config.toml
arch = "vit"
model = "image classifier"
dataset = "histories of elementary cellular automata, time running down"
train_examples = 295000
image_size = 24
crop_scale_min = 1
horizontal_flip = false
translate = 0.06
targets = ["rule"]
num_classes = 256
norm = "layernorm"
norm_position = "sandwich"
activation = "gelu"
mlp_ratio = 4
head_dim = 32
fused_qkv = true
bias = "all"
qk_norm = true
parallel_block = false
inner_norm = false
moe = "expert_choice"
num_experts = 16
moe_every = 2
expert_mlp_ratio = 0.25
experts_per_token = 1
shared_expert = false
patch_size = [4, 4]
conv_stem = true
layers = 12
width = 192
positions = "conv"
pooling = "mean"
loss = "cross_entropy"
optimizer = "soap"
beta2 = 0.99
lr = 0.0014
beta1 = 0.95
shampoo_beta = 0.99
eps = 1e-08
precondition_frequency = 32
max_precond_dim = 1024
one_sided = false
adamw_lr_other_params = 0.0029
grad_clip = 1.0
cautious_weight_decay = true
steps = 11100
batch_size = 384
epochs = 14.4
lr_schedule = "linear"
final_lr_fraction = 0.05
warmup_steps = 550
weight_decay = 0.0
adamw_weight_decay_other_params = 0
Rows from block 7 of a small image classifier, named by matrix and row number. Rows with one number within an expert belong to one neuron, the router's apart. Each number is 128 + 32 x the weight over its row's rms, rounded and kept within 0 to 255. All counts start at 0. Numbers have three digits each. After the name is the row's rms in percent of the matrix's.
After each expert's rows are labels from the 100 images, of 14848, where the router gives the expert most weight on average: "top examples" is what is common among them; "colour at peak" is the nearest of a few named colours to the mean colour under the peak. Only what is clearly more common there than usual is listed. The data: histories of elementary cellular automata, time running down. In brackets: how many of the 100.
# router: router (model.blocks.7.mlp.router.weight, 16x192, trained with AdamW), inputs 64-127
# up: expert up (model.blocks.7.mlp.up, 16x48x192), inputs 64-127
# down: expert down (model.blocks.7.mlp.down, 16x192x48, transposed), outputs 64-127

# expert 8
router.8 101:184091150113155097081174120110090116169165130096153161111141125177040123152171126108119159137046152137128137102054111106115112137077121153176096087078117150064172162112155115148157045154176165
up.0 103:099138101081087102101168155197098102113100108093129105126111078133209124155179102170100141127088176144177099130105104070083114162092162111070100110110130194135109132128124127061181149175147130
down.0 102:095174182119114102113147101125135113178153108052064064155080147128166131114124109173117147152192074135091141116165130095147120142072087171140100183130135168165137184162151171199125123166117108
up.1 088:113152138123098141061090071148107088192097102088141035144172163162094087140132128109110148117146122139135153121103144166137090122142158158098094139150161122138158150136162138135071175106097131
down.1 095:119154126124124107118158120095108158121051135120132152131138123111143138098119153058166081097137119104122193164146120089168138132197169111146147108143123114113090086156119091168182087117127042
top examples: 010 turns on (100); 011 turns on (84); sparse start (64); rule: rule 172 (37)
colour at peak: black (66)

# expert 10
router.10 099:164127110150121120155136192151133087178119102148054111086157158093177128125065160130081189144072141093133131150132109131121093148171151127183167157133167161141150145130123141106150131114099126
up.12 109:094124131114175093101117112153117064114101138126138117098166125171076103143100147076088206130115116184100098163127144131132130127085134102140138105106132140133144150164137114168153076125134078
down.12 108:107118146106147144129143143113170078093110194088158159160127115128126083137089102168099138095125115113186112116166142105184112178148164112130122174098147140136140084090119142147098124152109171
up.13 114:145108145149176134136190131120149134127060146102114067179150154100102161154134088138138061166111051117147177072132145186064157147149087168137150144096132152150114140104159117135210201101147098
down.13 101:146152161119110074158153142106126133153138042170121120159135137083099100037175120157149156194105147104128095139150091112067072119129180089106089120174146123105118107153141107135111107140138130
top examples: 110 turns on (98); 111 turns on (76); rule: rule 192 (25)
colour at peak: black (55)

# expert 3
router.3 091:090153059126092146148131166115145109071107155144067186135133111137109168125136117164158086144102175076113193125122121124160187172153087134182082131165210062148103128150175162161067132147164113
up.12 110:095119121138072106147139221143097111107084107158203115163090156155100098098132152128152130127164087167123130138114125148161146064156085068149121088110135070080116061151126100091074124105118110
down.12 109:154212090134090131135127154121140105124119094132193168109125086100123125176126146144132110113146097087082112136139123139130169094128157105108156093087173145097205157141102120125126099077111088
up.13 100:154166106148120125138144157086177208147193129146113123132134161153124165134118174128182100033121138134063147099117136163101131105148175115097205109110125147182123137137141076212077120099105156
down.13 107:120157208123098109163123093158144031129154117157177137191137098102073140179082085136161141150173124174114069108167126149148160162163128175092105136185154102091109085138138128101154135084201141
top examples: 101 turns on (100); 111 turns on (100); 110 turns on (100); 011 turns on (99)
colour at peak: white (60)

# expert 1
router.1 089:132173127162101125158116081095074153093153164116163158084201132129135118132119136139131127143160110097139076171036081140073057118160121129122103064165112124126080090169122084202184134142156116
up.12 105:135136137149182110136142130107120120143042157095165148119115130146113102127153071145068075082131115156134154135101071156114161129137089144132082145119161150095102165174086096155123132124130087
down.12 097:127114111135112140077067068138119155095112090131108070130120150180117131178077127099096146098107168082139085093149102133154116116064158175151104095065188172089178082119121122085160159122140090
up.13 109:134147159101171182161090177207091156122105102073127154192119121142105122104161063125183111178099144141091116140119126092133133157127126142169098118059098116071119102166088149101074098071140158
down.13 112:136169068129146134180094105120094067128091093151135122125142150156088126149131156127069089146173117136146142166086144173105132128142053127115084123112131118118116105148097101159128079124169168
top examples: sparse start (69)
colour at peak: black (100)

# expert 7
router.7 099:138110155164144105134063046191120122105066133155119106072146115129120132127117166050112085185091122145097138109203083147080152111085113221157161153118110163145104149108164131094116150083136118
up.0 099:109152103102156098182109166089149079095131087100100122149152058100170061138078099104091147187093142123067108140126105137103152070096143119167169100174187112120121091132117124139108135090104111
down.0 105:140101176124175065091123146147071105074147176123169177123116125172124138139133147124087158093113123102142145117194091114113159118163087137165116144116120147102155065101071161110135153110123105
up.1 093:111205100086181156139107197123128093090087068106123100176110118163162112108074139144153085143115145133015121159104116128111105123104101117123120129161163157155146168175044205089157175176142164
down.1 110:132093163106144155103177124118113079099080131124128117153110104147217182122124169115125146134115138088130159140126162150090103121159178172156159168153139152141118162088164124168153102091163142
top examples: 100 turns on (91)
colour at peak: black (62)

# expert 0
router.0 096:089102084161107087083123091117189104074078142122145166140116088206142171093121136176163160173147114110179099120237143085102204052105142166120109113132145078111142076099135109148149132105158120
up.12 098:100098151126142148140175107095071127126130150115099069090132148124122170121131128122124081114162120101142123047050163088138145146154147135149165091145118117082137088114084089095101162133102127
down.12 099:179081134129148115182083147221132164142054159144094124164143159141112138144129108190103145162145126113101064137091151174110161108130149073075060137209140124145143171090150175088137123138086169
up.13 084:144109133164160111082089124081060158141065192121099121105154093109064142123098108131127130133155115073144130100117115130184136120130070128142132113101128115081120119170159113126096117063117129
down.13 081:107143053158103118174094136189113135126153091136101146159093113182123141113097122154167112103094129066122122152160174133103121096182094127147118151137130080113111162086115094146214140158141157
top examples: 001 turns on (100)
colour at peak: black (61)